config.toml
arch = "unet"
model = "spectrogram enhancement model"
n_mels = 64
input = "log_mel"
loss = "l1"
widths = [64, 128, 256]
attention = false
init = "xavier_uniform"
ema_decay = 0.999
steps = 9600
batch_size = 192
adamw_weight_decay_other_params = 0.05
Rows from block 3 of a small spectrogram enhancement model, named by matrix and row number. Rows with one number belong to one channel. Each number is 128 + 24 x the weight over its row's rms, rounded and kept within 0 to 255. All counts start at 0.
After each channel's rows are labels from the 100 clips, of 14976, where the channel reaches its highest value: "top examples" is what is common among them. Only what is clearly more common there than usual is listed. The data: synthesised sound scenes: up to three everyday sounds over a background. In brackets: how many of the 100.
# convs0: first 3x3 conv (model.mid.1.convs.0.weight, 256x256x3x3, each kernel summed), inputs 128-255
# convs1: second 3x3 conv (model.mid.1.convs.1.weight, 256x256x3x3, transposed, each kernel summed), outputs 128-255

convs0.184 [132 119 159  97 181 130 114  91 154 162 140 127 151 137 122 163 112 161  74 127 188 148 125 139 130 182 154 155 103 133 160 127 145 152 121 138 133 143 140 107  99 114 136 132 112  97 139 117 116 176 118  89 100 118 132 155 132  98 114 122 122 135 129 132 117 128 154 123 103 118 122 129 162  98 113 121 135 112 133 152 110 129 170 206 109 126 130 144 143 120  95 153 106 135 150 131 135 156 165 115 139  96  76 179 130 120 109 121 110 115 177 158 146 202 135 115 172 159 120 135 143 118 157 122 130 117 122 118]
convs1.184 [133 153  98 120  82  99 142 190 120 138 130 133 103 156 122 104 139 144 106 142 161 166 144 156 166 156 170 170  83 130 118 139 113 118 131 135 114 135 130 143 160 120 129 155 151 143 131 122 144 108 172 137  84 138 122 160 143 123 114  85 161 124 137 168 121 139 130 101 139 175 132 144 102 129 134  99 125  98 126 146 123 131 117 117 150 175 146 101 121 140 153 132 143 135 157 108 130 101  70 143 136 120 169 104 106 113 137 116 108 135 126  80 106 101 154 127  87 125 148 132 140 134 127 151 109 107 115 129]
top examples: crickets (34); glass breaking (33); first sound: glass breaking (31)

convs0.14 [120 104 108 137 129 120 131 127 129 118  84  94 142 120 148 131 115 131 159 110 175  95 183 121 136 127 130  79 135 163 122 149 113 150 107 113 145 131 102 154 121 102 130 161  89  81 119 150 140 179 169 105 132  78 148 157 138 114 110 142 106 125  98  98 148 121 185  95  98 109 127 129 111 141 116 140 125 141 116 169 143 133 135 111 124 132 106 136 121 102 143 112 102 136 141 144  94 112 156 109 154 131 110 165 127 109 120 125 110 134 136 120 113 137 156 154 152 135 132 142 148 130 100 135 120  97 137 159]
convs1.14 [142 139 135  94 163 189 100  93 158 116 132 128 108 130  75 110  96 168 102 151 138 147 159 120 113 110 157 116 123  92 131 118 130  88 166 123  92 102 116 152 135 146 121 110 156 138 136 130  95 110 141 166 101 122 126 129  99 114 133 118 136  97 142 116 134 123 137 182 115 120 142 122 159 133  89 121 149 127 169 104 120 131  98 142 147 112 120 142 143 122 148 129 116  92 153 143 201 147 104 176 134  79 194  87 137 103 162 104  97 103 128 131 124 126 134 147 114 124 115  96 132 140  91 133 120 124 109 130]
top examples: pink noise (37); clipping (32); text has "clipped" (32)

convs0.11 [104 131  99 123 140 131 110 109 121 174  91 151 146 125 132  99  60 124 104 100 181 131 142 144 157 139 149 111 113 137 117 117 130 142 107 126  86 116  97 109  92 136 139  98 166 113 150  83 135 119 203  74 127 188 126 124 147 105 143 131 178 126 122  97 114 157 160 105  94 142 160 126  97 115 103 110 123 118 117 144 151  63 119  99 109 155 110 131  85 106 156 147  81 109 137 101 159 157 136 102 156 114  79 126 131 129 110 121 123 104  98 122 115 145 143 129 171 127  89  94 139 125 127 116 136 127 154 149]
convs1.11 [120  98 121 161 132 150 158 140 150  80 127 123 149 148  97 121 140  94 106 142 127 157 136 168 139 104 114 199 160 141  75  71 128 104 157 101 149 114  95 119 138 110 115 132  67 121 120 160 128  85 117 132 141 158 126 137  76 129 130 120 131 133 137 136 147 121  87 181 129 132 127 121 110 139 146 119 107 124 135  82 153 147  87 134  96 125 113 115 149 161 125  77 152 115 160 164 123 106 171 168 132 168 112 145 122  95 117 103 125 110 111 175 154 135 105 123 113 120 113 127 150 153  86 151 154 153 122  88]
top examples: waves (48)

convs0.99 [153 120 132 145 106 112 153  79 137 152 159 137 135 143 138 109  96 102 111 125 126 145 152 144 157 158 170 114 100 124 101 117 153 129 110 100 153 137  75 118  75 151  91 122 141 108 145  95 126 158 128 141  95 107 157 119  98 116  80 111 124 135 128 102 155  95 105 137 167 150 158 123 133 172 117 126 149 155 141 130 151 138 124 135  94 157 146 168 148  90 109 131  77 119 191 121 130 116 148 130 126 158 147 101 101 139 112 134 143  80 134  99 141 118 100 159 159 111 107 140  82 104 112  84 117 131 111 109]
convs1.99 [120 106 144 108 127 127 129 131 122 130 127 121 144 111 106 173 138 156 111 152  94 132 111 148 104 112 158 160 149 132 134 114 139  83 180 160  78 135 176 128 134  71  94 147 119 127 149 158 159 100 146 139 127 122 117 123  85 139 151 123 119  97  87 175  72 115 142 165 132 122 145 113 136  87 113 122 124 105 122 117 130  69 111  81 142 156 138 145 138 102 132 161 163 157 129 147  95 128 127 134 144 120 107 151 141  90 143 101 117 100 149 150 108 119 164 148  83 164 124 148 139 113 119 116 185  99 157 105]
top examples: crickets (36)

convs0.42 [130 150 109 104 121 209 133 121 160 102 103 143  88 131 131 123 101 108  98 108 142 153 116 119 129 118 132 107 114 178 130 125 124 123  73 134 121 154 140 133  92  94 154 114 138 127 106 110 157 174 155 111 110 157 133 141 151 154 163 131 149 140 127 148 127 117  91 145 140 132 146 118 106 145 149  88 141 106 162 201 116  95 125 131 121 127 137 115  75 126 177 102 107 134 147 158 174 106 113 216 133 104 132  68 109 104 104 106 132 116 123 122 132 158 152  95 109 131 126  86 144 104  86  96 143 136 133 158]
convs1.42 [140 120 100 171 155  81 126 126  80 127 131 151 120 127 130 158 149 123 148 122 145 128 104 129 149 156 114 129 160 110 105 111 120 137 118 135 107 105 193 122 190 151 125 135 110 113 139 107  99 120 110  85 140  91  95 123 119 137 103 203 122 127 147 116  58 174 138 140 173 120 136 104 165  69 156 101 124 149 122 106 153 189  87 116 127 105 127 126 154 121 100 131 155 111  99 125 118 146 145  96 113  78 145 122 135 133 184 155 125 153 115 150 139 152 118 141 127 145 170 114 162 108 115 158 111 112 138 167]
top examples: vacuum cleaner (39); waves (25)

convs0.219 [131 114 168 139 118 147  97 126 110 180 145 148 154 106 169 120 111 117  72 115 119 113 127 108 131 123  95 174 106 143 147 122 125 124 104 153 103 129  67 144 140 141 136 128 121 155  80 122 127  96 111 104 150 147  95 161 141 130 138 130 185 136 135 121 113 172 156  98 108 161 107 161 100 145 142 139 119 164 161 105 115 103 147 171  96 137 106 114  94 154 139  95 165 123 106  92 113 132 127 165 135 164 103  87 144 134 136  93 148 106 113 116  89 149 155 133 126 146 141 153 120 133  74 127 129 132 111 131]
convs1.219 [116 110 108 152 168 112 180 167 115 139 100 115 108 143 177 116 148 116 138 118 180 108 125 157 149 124 121  92 105 131  89 140 127 100 142 136 127 151  98  77  83 133 125 126 152 113 147 136 112 123 149 127 107 180  98 121 125 153 125 153 132 142 140  89 159 166 137 166 142 121 143 122 107 106  95 150 122 111 123 124 113 151 111 113 138 131 113 134 132 105 152 127 141 129 180 142 114 139 167 140 135  97  81 121  67 123 149 115  78 164 119 120 106 125 108 125 128 121 103 107 161  94 126 119 123 112 147 162]
top examples: vacuum cleaner (47)

convs0.249 [136 131 118 123 145 165 111  83 119 137 157 138 143 139 118 114 112 100 120 141 121 158 117 112  96 132 170 108 137 119  71 138 129 134  99 143 101  91 119 160 198 109 144 121 103 154 166 147 117 123 151 111 109 102 146  82 110 132 136 123 155 116 148 152 135 117 157 124 154  82 124 146 102 153 109  85 164 128 143 108 104 170 107 141  89 109 129 131 105 122 143 100 109 110 141 106 109  75 140 107 110 142  94 157 141 117 128 134 120  94 105  98 123 107 173 170 123 123 146 120 106 127 117 104 118  88 105 130]
convs1.249 [ 98 157 120 176 116 158 147 147 143 125 138 151 161 148 145 154  70 121 165 151 153 114 133 140 147  97 112 162 132 157 150  71 154 147 139 187 177 111 120 110 146 147  84 125 115 140 128  93 169  97 137 137 127 124 139 174 119 104 175 103 121 180 117 113  93 135 127 100 145 189  92 141 124 151 105 146 104 133 130 135 132 107 135 138 152 120 101 129 157 128 130 119 125 163 130 153 125 165 131 131 173 117 138  99 122 128 134 115 128 106 127 123 171 113 108 120 127 156 130 108 140 109 120 140 148 172 125 121]
top examples: waves (47); explosion (32); first sound: explosion (29)

convs0.134 [127  88 134 145 121  83 135 109 124 177 103 150 158 127 145 149 138 108  57 105 139 121 166 129 103 154 114 138 118  97 168 160 119 130  98 173 146 121 116 100 149 130 153 116 140 128 131 135 119 121 186 127  97 161  75 158 119  77 153 155 145 125 153 153 144 113 155 127 167 167 132  96  88 106 119 116 136 122 143 139 101 113 153 161 100 138 139 125 118 131 152 113 151 164 137  89 159 132 116 144 129 169  88 130 112 120 141 139 177 100  88 139  99 133 128 143 135 170 119 140 122 129  65 123 126 128 170 131]
convs1.134 [105 123 129 126 146 152 135 160 144 137 106 115 132 138 117 128 128 120 146 153 136 123 124 112 133  93 156  78 102 145 126 115 118  82 124 109 139 134 173 104 134 133  99 132 123 130 158 182  93 149  90 116 176  97 170  81 134 167  94 115 120  96 110 117 114 146  93 127 102 148 128 176  94 143  97 168 173  83  79  82 157 141 147 113 131 135 135 141 135 130  99 124  99 107 129 140 102 187 122 129 115 112 114 131 126 110 146 152  72 120 159 143  71 138 102  85 126  99 134 135  98 154 131 128 142 165 139 147]
top examples: vacuum cleaner (29)

convs0.222 [131 123 132 167 117  96 110 157 110 122 138 132 126 123  71 113 122 129 162  98 108 125  97 141 138 135 118 132  88 123 135  71 110 130 132 124 106 137 138 150 114 119 107 163 136 123 124 134 142 150  86  98  56 148 160 102 135 135  99 114 113 162 139  98 116 140 114  83 162 153 131 156 145 148 166 130 154 159 128 132 165 143 123  74  67 126 136 164  89 111 106 136 105 116 153 131 105 149 112 148 122 113 119 155  89 111 136 140 114 140 131 149 150 102 127 130 136 129 155 143 115 116 142 111 124 102 139 133]
convs1.222 [146 119  86  86 117 157 133 111 140 126 112 151  98 177 120  88  96 118 134 142 121 145 137 132 109  87 134  96 109 154 128  93 130 131 105 161 138 102 125 112  80 161 123 126 124 102  89 164 129  96 129 143 160 134 133 111  66 139 135 142 134  95 103 155 171 135 180 136 148 139 148 126 116 120  95 137 147 122 159 155  83 131 111 126 155 111 120  79 135 149 118 139 143 123 138  92 139 132 160  80 123 114 160 135 152 142 121 122 125 174  73 147 138 104 103 159 128 130 124 179 103 151 115 142  96 160 146 135]
top examples: crickets (54)

convs0.150 [ 88 155 126 156 109 107 109 101  98 107 153 141 163 147 116 159 106 124 119  94  94 148 134 160 134 129 123 166 153 125 112 101 142 138 113 145 156 143 140 137 156 123 133 122 132 112 128 132 115  91 167  99 162 164 119 139 147  87 147 132 139 115 136 130  93 109 130  81 127 147  97 144 114 106 128 124 110 126 105 108 150 166 118 146 161 127 121 168 133  98 127 113 115 125 153 138 103 146 141  83 153 177 137 174  91 101 142 127 128 168 168 119 136 151 126  97 109 144 118 167 160 137 126 136 145 114  80 109]
convs1.150 [155 121 107 135 130 136  93  80 111 146 129 126  94 146 134 120 168 102 139 163 145 148 169 107 112 166 194 111  99  93 103 182 132 138 122 148 156 132 159 110 102 133 156 115 129 115 126 162 119 112 123 131 162 137 161 107 102 124  73 132 136 130 135 113 140 155 156 130 106 106 144 113 113 148 145 116 156 146 184 136  84 155 111 137 130 103 170 129 125 115 122 104 164 102 119 116 157 130 143 152 119 101 109 134 115 145 137 165 140 126  95 152 140 166 132 145 138 121 105  95 104 154 119 140 120 114 137 152]
top examples: waves (30)

convs0.180 [142 144 118 140  76 145 111 132 141 120  98 122 154 151 127 141 144 173  92 171 115 143 142 134 121 148  99 161  95  96 108  97 137 140  74 164 145 136 141 149 119  81 126  87 135 100  70 105  99 138 123  99 120 112 133 190 162  98 139 133 133 119 115 144 140 126 138 117 112  97 131 144 134 106 129 186  99 164 142 101 121 126 100 109 133 135 114 100 128  86 194 123 101  90 149 110 130 163 110 140  94 151 115  90 131 127 113 105  95 145 129 138 142 127 148 121 142 123 131 144 132 109 141 135  88 132 134  76]
convs1.180 [122 161 108 106 146 116 140 101 102 165  50 120 111 138 129 132 124  90 169 145 136 126 161 105 127 120 132 110 144 108 109 134 166 114 115 126 138 121 118 127 112 184 165 150 142 141 143 152 114 114  98 104  93 165 121  93  79 150 155 122 119  98 139 156 110 175 140 127 105 139 138 134 135 117 152 104 137 153 147 173  85 100 144  77 134 150 149 168 112 156 130 107 130 163 131  93 110  99 123 157 169 118 161 164 108 135 141 122 183 128 138 130  86 127 119 111 156 123 121 141 111 139 156 130 105 113 156 134]
top examples: whoosh (41); stream (38); first sound: whoosh (29); muffled (low-pass) (28)

convs0.255 [117 130  86 111 125 115  85 118 153 161  70 127 157 115 177 127 125  93  63 120 128 150 145 130 126 138  99 133 116 146  94 157  93 139 112 132 144 167  79 153 119 128 118 128 129 103 117 113 131 121 154 113 165 136 133 124 164 131 127 187 141 119 136 132 113 165 203 115 112 172 161 119 115 117 145 121 114  97 144 133 129 125 134 138 165 116 120 126 104 127 169 165 142 151 139  98 141 124 149 110 130 154 144  96 134 149 120 111 148 123 113 126 117 151 146 132 107 139 143 127 120 146 124 135 121 129 156 130]
convs1.255 [144 107 133 134 127 106 159 145 127  95 119 137 148 162 114  87 115 104 170 166 117  79 110 150 166  95 150  92 146  94  94  86 112 112 116 115 116 163 136 126 107 130 150 135 142 140 150 147  88 139 128 108 139 142 132 108  77 134 169 119 112 140 120 109 113 140 106 107 139 104 114 159 110  89 124 142 133 121 116 116 111 102 147 121  73 144 129 142 166 134 123 107  97 122 158 160 145 137 105 107 158 100 113  82  83 106 146 105  92 125 135 117 118 141 132 105 105 122 135 137 129  90 130 140 148 110 135 138]
top examples: wind (37)

convs0.121 [116  93  91 115 112 166 107 141  79 108 122 122 172  90 149 132 123 126  88 106  96 149 117 121 106 103 128 126 129 126 133 113  87 154 123 136 130 133 117 131  96 154 159 122 176 134 140  93 129 135 157 112 163 169 100 144 125 144 149 136 166 149 125  84 131 105 129 155  54 127 123 151 100 146 144 112 139 118  98  90 101 137 144 156 114 164 145 117 158 161 164 126 151 136 141 130 153 144 100 128 161 120 132  94 128 106  90 107 130 121  82 119 134 136 143 120 106 133 122 144 115 119 131 138 157 143 113 120]
convs1.121 [136 137 158 121 145 107 141 116 159 160 126  90 145 176  90 127 157  97 144 105  97 132 168 123 170 148 112  77 132 112 119 130 118 107 138 140 123  83  84 134 125 140 104 108  98 125 151 134 137 109 107 124 109 106 100 121  96 115 134 104 120  96 132  98 151 151 142 144 132  82 127  87 110 124 156 162 146 107 181 189  93 122  69 152 141 106 115 139 139 145 119 135 148 129 170 112 106 117 133 129 142 127 114  96 103 129 150 119  83 108 123 113 100 133 127 107 157 128 113 123 155  98 120 108 102  88 122 131]
top examples: vacuum cleaner (30)

convs0.59 [112 114 115 106 104 155 118 127 111 113  71 141 128 168 119 124  97 121  97  85 135 131 134 125 155 138 135 132 121 165 119 129 131 151  97  93 156 118 149  99 117 122 136 114 152 105  98 128 123 167 140 127 101 181 106 145 130 124 143 111 131 128 154 114 125  54  96 129 141 102 140 134 106 149 181 119 109 133 132 133 119 127  82 109  64 161 148 123 130 139 155 113  80 127 151 128 155  94 119 137 121 152  65 109 114 119  63 158  99  85 127 109 152 163 144 120 112 149 168 117 149  99 147  88 166 117 146  78]
convs1.59 [148 112  93 144 117 138 125 113 158 165 137 110 135 103 109 132 142  84 136 130 135 133 139 161 108 144 118 127 107 118 134 145 120 148 118 141 143 115 161  91 104  93 111 120  93 136 144  93 118  95 147 136 158 131 108 115 120 149 130 156  61  93 107 129 131 169 111 107 148 137 162 104 105 147 133 152 142 146 144 113 135 135  66 139 181  84 131 132 140 159  73 119 177 125  99 101 109 137 161 182 128 140 177 138  96 125 169 131 120 149  93 146 117 130 120 135 126 135 120  89 130 151 128 160 125  91 110 184]
top examples: vacuum cleaner (55); waves (38)

convs0.201 [147  98 127 125 133 165 139 131 137 172 108 156 141 116  96 105 116  87 138  97 118 107 110 132 112 149  98 167 150 153 142 160 104 110 102 130 130 154 118 193 129 128 142 146 126 100 159  98 134 118 101 105 139 151 119 149 123 128  96  76 141 129 131 121 123 166 172  88 139 122 117 119 117 114 122 131 129 165 114  96 130  70 114 132 118 112 135  90 112 141 131 133 128 128 113  73 145 138  81 145 114 107 117 160 131  86 115 101 106 137 126  92  95 125 135 131  96 162 133  99  82 130 128  95 122 110 158  98]
convs1.201 [104 135 130 122 157 130 130 168 131 103 125  91 123 129 127 188 145 181 133 109 125 160 117 124 150 118 147 155 147 111  76 107 134 137 131 125 104 164 171 121 159 120 138 111  89 147 114 151  94 146 128 110  89 147 112 137 129 148 158 179 142 136 112 149 113 117 119 160 146 120 136 153 146 132 149 124 162 146 139 164 189 168 157 122 121 154 146 143 176 126  96 112  95 150 160 116 123 153 154  83 155 132 162 123 104 180 150 171 140 125 142 163 127 116 122 160 137 108 136 165 139 162 116 127  93 109  93 149]
top examples: waves (42); thin (high-pass) (30)

convs0.175 [119 134 117  91 131 107 120 111 129 143  73 158 102  83 120 168 121 128 111 143 118 120 160 129 122 138 131 109 123 130 128 141 116 134 108 126 114 104 114 100 113  98 133 173 164  98 143 139 118 166 149 122 102 118 136 169 169  94 121 186 122 148 101 105 133 144 122 144 113 162 156  80 140 133  92  77 119 150 121 174 115 116 112 131  84 147 127 134 136  74 137 128 101 143 128  98 107 155 132 136 127 193 132 136 143 138 123  91 177 123 128 130 103  98 151 125 112 141 144 129 177  82  75 150 134  97 170 145]
convs1.175 [135 131 145 145 139 126 149 129 167 114 155 108 151 112 108 163 149 122  98 146 161 128 135 163  85 113 130 100 150  85 171 128  97 165 105 123 117 155 181 141 148 137 127 104 147 111 123 101 138 121 112 144 134 133 129 103 149  89 171 163 104 126 109 153  85 163 128 113 149 112 125 166 122 160 141 155 137 142 160 116 162 171 159  94 142 127  67 128 140 111  92 150 134 143 144 156 135  95 151 149 135 126 146  95 111  97 116 112 105 134 127 123 194 115 111 104 132 118 146 165  84 163 139 129 125 164 158 132]
top examples: pink noise (53); waves (32)

convs0.172 [128 129 117  97 147 142 112 125 131 125 104 115 131  75  92 153 146 134  78 132  93 132 140 101 142 128 122 141 119 117 133 134 113 114 149 146 128 149 153 113 108 111 157 140 121 145 134 145  82 125 122 113 181 105  73 124 149 112 158 120  80 116 126 119 130 137 164 136 144 120 158 120 135 123 128  62 114 165 152  75 135 144 167 172 165 123 131 106 158 155 108 123 116 124 127 108 112 154  96 114 146 138 160 140 127 127 152 137 111 161 140 135 117 122 128 112 125 131 140 117 123 148  62  66 101 123  84 138]
convs1.172 [122 149 150 162 138 118 123 105 108 153 106 116 134 122 133 101  94 132 170  79 131  76 111 126 158 137 149 118 118 116 202 153 149 192  99 130 110  90 141 127 179 124 104 135  87 104 146 124 187 100  99 136  79 148 173 151 138 137 113 144 143 134 156 161  85 121 121 156 123 108  94 154 145 137 109 145 112 118 137 148 103 120 108 162 128 131  95 145 109 155 132 137 139 146 141 122 133 117 142  94 118  89 143 116 141 191 107 104 164 118 125 120 161 138 109 153 141 120 141 156 127 107 171 111 157 128 162  93]
top examples: wind (43)

convs0.141 [154 136 116 138 118 116 135 109 138 121 121 119 137 123 129 158 125 108  57  99 114 145 139 124 134 166  93 125 136 150 122 123 166 130 100 154 172 118 129 126 103 125 132 118 136 139 128 136 123 115 126 102 148 134 116  74 131 102 107 141 130 117 139 144 143 134 158  96 113 156 157 116  96  67 131 102 103 138 122 114 131 126 170 156 170 100 128 135 103 155 109 120 119 181 135  49 145 119 157  97 101 106 171  91  90 149 136 108 108 121 121 123 147 151 139 166 117 137 135 118 115 100 105 145 142  94  77 142]
convs1.141 [149 142 137 145 163 142 136 157 123 151 130 148 147 152 118 124 153 160 164 166 141  96 115 149 131 142 139 143  97 111 172 112 146 136 152 128 106 172 114 126 150 162 139 138 134 133 143 150 116 135 129 129 110 143 143 151 125 134 166 118 100 132 132 126  90 152 169 121 135 112 126 181 101 133 145 126 145 105 107 129 147 139  94 115 127 135  91 167 113 153 137 132 139 149 151 182 108 120 105  91 153 111 141 135 136 130 111  90 160 160 141 114 137  93 130 140 129 160 112 146 145 136 146 120 125 136 227 135]
top examples: wind (47); helicopter (39)

convs0.238 [126 129 115 143 123 169 156 107 129 147  95 132 119 139 114  92 120 108  99  69 117 142  95 122 150 102 131 173 170 116 136 146 138 138  57 128  93 153 125 112 153 154 152 165 120 137 118 132 173 117 119 137 116  84 109 134 141 161 136 129 135 139 144  81 126 152 171  91 133 139 104 187 121 151 155  95 139 117 116 126 121 123 121 159  96 134 140 138 120 141 125 116 138 157 129 133 132  62 116 144 126 135 116  77 136 121  98 126 135 106 143 107  99 115 151 121 105 112 138 129 139 172 147 124 101 122 185 142]
convs1.238 [111 138 154 139 130 138 132 130 112 135  92 116  88 124 115 113 169 154 150 128 164 105 139 172 126 130 123  90 119 131  80 122 141 135 155 148  92 141 120 125 127 101 117 142 163 121 134 116  75 127 122 104 134 145  86 155 129 134 144 109  83 116  94 109  77 147 133 157 126 118  84 112 136 125  93 145 135 142 120  97 141 149  96 122 170 109 133 136 124 125 125 153 109 134 111 135 155 163 186  72 150 128 122 135  82 105  99 139  96 152 135 125 130  94 110 154 109 144 136 100 137  62 111 122 130 121 123 142]
top examples: waves (43); vacuum cleaner (42)

convs0.38 [131 136 154 118 106 145 164 112 171 132 121 103  97 159 108 124 124  99 116 134 123 114 150 137 118 156 141 132 111 141 125 117 141 122 109  92 163 112 146  68  82 124 145 127 175 135  93 107 105 109 169 142 131 193 111  85 157 173  98 145 139 151 127 159 128 149 112  95 134 155  96 128 122 147 135 130 136 153  96 100 143 122 132 166 126 165 160 128 149 142 130 153 114 103 153 134 156 102  99 135 115 118 118  88 105 116 141 125 113 130 142 144 144  85 132  80 136 138 127 119 102 114 104 132 142 112  90  92]
convs1.38 [153  87 117 129 151 113 136 141 116 144  87 137  88 104 118 182 129 146 127 160 103 114 110 177 158 153 120 122 149 123 131 138 166 146 136 143 140 143 161 178 105 140 113 159 132 148 156 143 192 145 152 104 101 111 158 155 138 109 146 121 103 112 134 177 161 138 148 124 133 100 121 116 139 143 151 150 120 116 156 121 100 133 155 136 171  64  81 130  94 127  85  96 119 199 132  82  94 130 104 106 134 124 171 120 139 148 119 133 156 140 127 126 140 113 125 177 147 165 101 125 142 121 115  97 116 147 159 126]
top examples: whoosh (60); first sound: whoosh (54); car passing (29)

convs0.103 [134 122 143 161 146 165 146  93 129 168 137 136 151 102 119 131  89  85 117 121 127 104 108 124 150 125 128 116 159 139 124 138  97 122 103 143 128  95  96 108 104 152 132 142 122 144 141 136 113 166 139 136 109 145  90 172 159 123 155 101 180 140 124 100 134 100 168 145 103 145 128 118 121 109 120  77 130 125 136 168 113 115 132 154 111 119  88 120 103  98 151  88  89 105 132 112 142  71 120 171 162 162 100 117 152 139 117 118 145  91 139 119 141 139 137  80 121 133 153 153 137 144 103  93 147 120 138 121]
convs1.103 [139 100 175 140 167 129 148 167 122 106  72 155  99 145 142 134 134 150 129 118 134 122 146 179 118 121 158 141 124 102 111  99 122 130 176 137 113 140 143 108 154 116 101 136 138  88 145 139 146 107 135 161 108 145 123 113  86 136  94 141  85 128 110 142  93 102  90 139 164 132 126 142 126 135 150 182 116 119 117  79 174 156 135 148 128 106 115 147 140 147  84 114 140 143 158 113 106 146 162 119 172 143 143  98 121 124 112  95  94 125 105 149 128 127 133 158 130 158 107 109 167 115 135 157 117 137 137 153]
top examples: vacuum cleaner (35); waves (28)

convs0.8 [124 124 147 123 150  65 140 142 115 135 117 120 142 128  78 132 102 104 108 129  67 105  86 144 119 103 120  95 121  95 135 157  73 151  68 113  85 146  89 148 118 131 136 141 121 136 117 111 138 137  96 118 139  77 144 124 168 138 133 165 109 123  97 131 137 111 164 126 112  89 161  90  99  87 119 104 159 149 142 162 159 132 126  98 120 143 125 128 102 141 163 126 152 101 125 107 110 148 128  99 124 142 146 147 125 149 130 121 117 119 121 125 129 129 145 185  81 147 108 142 146 173  88 134 165 126 159 140]
convs1.8 [138 120 119 138 157 165 105 151 129 137  74 146 166 112 167 151 133 130 154 146 140 133 186 137 154 138 141 151 139 151 151  98 145 133 162 141 181  96  94  99 158 136 116  91 103 144 144 144 114  82 159 141 150 136 108 132  73 120 178 124 162  94 139  85  88 157 126 135 137 159 124 137 129 173 148 124 142 136 111 126 116 129 100 103 124 100  93 146 185 130 102 119 132 110 122 153 129 135 138 151 140 128 132  85  92 151 115 114 152 143 142 136 174 127  70 121 151 131  95 131 134  74 147 155 110 143 152 167]
top examples: waves (69); pink noise (25)

convs0.81 [119 116 146 109 130 141 130  96 144 129  84 100 147 143 143 149 104 124 134 123 161 131 169 121 159 114 113 143 137  82 139 117 129 112 108 123 111 119  80 149 142 100  97 148 147 137 147 154 171 152 141 113 140 146 115 144 168 111 123 143 155 119 118 126 123 178 139 103 119 117  75 136  89 135 116 100  90 188 144  90 118  99 117 135 142 126 139 127 122  76 130 151 124 116 152 119 140 172 133 121 176 145  83 149 104 102  97 140 143 121 111 108 126 143 142 136  86 157 112 159 130 120  70 146 111 114 123 152]
convs1.81 [151 128  75 162 122 114  98 120 101 148 137 155 154 150 173 156 146 145 147 128 148 134 128 159 108 136 150 110 143 122 115 158  84 127 100 130 146 160 172 124 138 119 139 108 104 160 175 126 115 151 105 101 136 135 126 121 120 126 127 175 163 129 117 155 111 109 137 150 130 131  95 134 103 111 160 123 158 155 118 158 199 157 137 117  97 115 102 123 124 167 102  88 113 158 136 110 119 117 135 125 115  97 135 130 125 153 182 138 157 154 157 166 126 150 122 104 155  82 158 129  94 138 165 141 146 151 168 126]
top examples: vacuum cleaner (50); waves (27)

convs0.207 [130 105 103  98 134 139  98 141  81 124 139 126  80 159 155 167 125  93  63 152 131 166 123 146 132  76 109 144 118 133 137 110 170 138 153 160 133  80 129  97 110  72 148 132  91 134 119 104 100 137 153 125  91 150 153 120 124 156 117 125 104 119 143 149  83 108 174  98 139 146 121 202 110 147 130  88 114 101 135 145 144 141 140 144 179 106 145 124 168 144 117 109 114  76  97 143 115 140 155 118 108 129 166 163 100 134  99 156 129 121 159 125 120 146 125 115 126 151 112 132  83 106 127 139 108 113 100 134]
convs1.207 [116  76 155 135 144 177 136 127 127  87 157 133 157 135 107 100 178 126 131 141 128 128 170 136 157 135 161 128 151 114 115 144 102 144 130  96 142 157 129 165 130 158 160 108 156 111 108  86 132 138 116 112 124 100 152 132 108  95 130 156  78 152 109 126 153 128 109  57 132 110 161 115 130 100 170 139 107 129 107 161  80 117 117 116  97 107 116 183 152 114 169 166 112 111 112 127  94 156 122 158 154 142 159 101 145  98 156 130 128 161 126 162 120 108 154 133 124  92 145 145 138 150 142 158  83 104 137 154]
top examples: crickets (61)

convs0.163 [160 158 100 114 120 127 136 111  92 142 128 154 136 129 116 137 129 139 118 107 159 145 119 134 134 130 128 176 124 120 134  98 118 138 104 120  68 159 150 144  81 125  86  93  93 108 108 138 103 118 105  86 128 144  99 101 112 158  77 160 152 122 105 157 123 125 161 123 132 121 140 147 125 149 178 132 121 117 151  71 119 144 145 100 149 104  61 149 111  83 151 134 139 112 119 145 140  67 144 124 124 104 189 124  82 119 170 152 121 147  99 132 155 115 145 140  99 119 130 149  80 117 115 110 164 103 133 132]
convs1.163 [ 89 107 132 178 130 176 128 162 112 149 160 114 124  87 137 114 153 154 140 103 121 127 109 145 119  81 138 138 149 127  76 130 186 117 102 146 139 146 150 135 125 113 149 139  91 121 136  92  98 143 121 172 132 101 172  99 124 154 118 119  94 169 148 139 109 120 133 120 173 147 115 126 132 111 108 114 134 181 125 162  97 129 110 136 132  73 155 137 132 172 159 101 139 128 142 117 149 184 113 126 112 162 136 128 167 104  78 110 113 141 166 123 109 150 175 149 142 128 158 146 149 139 127 126 163 133  94 113]
top examples: wind (33); muffled (low-pass) (28)